config = dict(
    win_length=512,
    norm='layernorm',
    bidirectional=True,
    max_steps=2200,
)
Rows from block 2 of a small audio frame classifier, named by matrix and row number. Each number is 128 + 24 x the weight over its row's rms, rounded and kept within 0 to 255. All counts start at 0. Numbers have three digits each. After the name is the row's rms in percent of the matrix's.
After each channel's rows are labels from the 100 clips, of 14976, where the channel reaches its highest value: "top examples" is what is common among them; "peak on" is the class under the peak. Only what is clearly more common there than usual is listed. The data: tunes sung on syllables by a formant synthesiser.
# conv: width-5 conv (model.blocks.2.conv.weight, 192x192x5, each kernel summed), inputs 0-95

conv.26 101:138162125148087108178129124135172105146141109119099116122145131139128149120210115141208160160138120135115131072165131141125119158100116142124094125144129131132141158124120154109132124132100149143147136144116105140123183109121120102150121128109138127111149127079141126128126129173145140148
top examples: vowel: /o/; consonant: /b/; consonant: /t/
peak on: /o/

conv.130 100:121123121109101175127146120103143120108129142194090144125126162153135162145094137137110137133111102140155149123103133114144117109127173116178098095148129154138140071178118138122101143146177144110140113120119096144165156156102122148085134149103145143123153131088106171156114121123133128134
top examples: pink noise
peak on: silence

conv.11 083:126122157132097153143157102125071143117140143163103138106169132115130130130102126132166151146133123141146128109100123133134122132089077154124130119121125124145147116131144112145081132120133154075135138125130117127125198115138150128126123145124146133117101147111116090122095116114157157186
top examples: consonant: /d/
peak on: /u/; /æ/

conv.69 105:143139201124093106073161133174079099140122131161122145148139113125128108135130116129152161113144133112129129108148135119142139112086125132127140118092118119117146106106150125116134141123128117131129159140113141126130122136150133139129129180086113121141101104179135120130140143138138146153
top examples: vowel: /e/; reverberation; deep voice
peak on: silence; /e/

conv.90 103:105126150085129107046139132119096115102148152156105121104145156172146124138148159154131120180104111089127107072082108117143127158160096148164168131100151142124130139131124130165097147065122175126142123143163147144150093109102138142101131122146082121125146185116137102131118093160167106115
top examples: pink noise
peak on: silence

conv.158 098:151131130158144123137112110080072178131121112151109103131115112107129168116134091119145093149118125135151101148157123154137121166106138136166171136146145112117110111127115108147132112116096121106140103127168163142130152170141117117106134107109113120130129149090127128115181115125176157178
top examples: consonant: /d/; vowel: /u/; consonant: /b/
peak on: silence

conv.59 118:132176128134136117148111147156202102121107144126119103124103159143126123139165155140155137115116157120124140140143131113132129129155116129137110170135138128149117099117131158159119129134134116120131151128141136104124127160135153130172136140141151145137090153098138103128146145161102116149
top examples: vowel: /ɑ/
peak on: silence

conv.120 103:124109056135124107129101125129138136127099146068069129111110148151123101121117120128118106137118096122106138175094129110141132175109134115159193152091157134137131150148146140173077143107130118119119149141103100134107115142172157163120119141144129111133160112114091156118122111125094131116
top examples: vowel: /u/; clipping; pink noise
peak on: /u/

conv.24 086:134139103080127101122109143126136070125091136135166103142093113153129138121149113126141118128106172132144149157149135116144138080130136108150084137119141126125125127097134129124173121098081087102128138107127152109176128156114124125160146134116148118141106181111118108119129131091071135135
top examples: rumble; pink noise
peak on: silence

conv.142 102:150124129130135084153141120098172104130142118106120082121112149142129126133132095123125171132114107129144120159156130126134140097162079141107108163155135121142129111119101099137123109146139129161123134119072192162107131085129137101109141119143145127125147131159117137122152127171138139088
top examples: consonant: /b/
peak on: silence

conv.181 103:109177089187114138093147117096085124146147106136173111138083104128132099152143163124148160134105134110124114135176148161126131127204101185135117123149128136140129123112122126116113117167129144087118099134108113162130127105157129134087135119128145138134165141088138101110121153115143134105
top examples: rumble; pink noise
peak on: silence

conv.98 105:134119159162136153148127155169139063113128134132147120119127152132127111151140132141155129180153153116092130096113132115133122123110120098107131096115132124160125121126140160120107141144161113137117147143121219113148086120121120112152149146164132128138109086125135119130096161104149108157
top examples: vowel: /o/; white noise; pink noise
peak on: silence

conv.65 118:116136100129172113137131141142173140111114145143092140146133104114118153137130092128089128119096138139179145121126116124148146129133119086183106166133147138159122149124122175110122118118112113115138127121190112131120117155124118126135134094108157125133116160140108092120171145171119174090
top examples: muffled (low-pass)
peak on: silence

conv.30 092:148132173092108144102149123160132117102138124102142169117123142111154153104129149117163159136116129097119103070133124120130163121135096149149145121114126113098149150137125133147162122101161112162122135122169167134122103144128110142200119111167110120131093120122142071155115109128125100116
top examples: vowel: /i/; mains hum; clipping
peak on: silence

conv.84 098:162084125139095131110152107110085124138126146128097137121145104141126127125129134121125161141121144148079139088125140129116100092155093126125098118115119151125144131115125172098104141100167176113146118128110171132135116137133130087101119141111101145134129125121143118126135123111098135118
top examples: pink noise; rumble
peak on: silence

conv.17 093:110141126113129093155105128107089137129136092106149157155109133172134112149153125137085155115130151118117136141167126130147110201134172190135124099124114117176119141129144169090114112108158114161125137131144154120099117109131128136155130098142134124138134105123114111116123110119083149126
top examples: vowel: /o/
peak on: /o/

conv.128 099:115157115102112154161059149121161057119117159129148209108116133132136069142100168121108119130141145153121095185144125099153119126107132115147106139119107124140128118127134132126122117158063154177123130126133151102135113107155130123143130121150124137116159099144110110144151115143129143127
top examples: vowel: /o/; consonant: /n/; clipping
peak on: /o/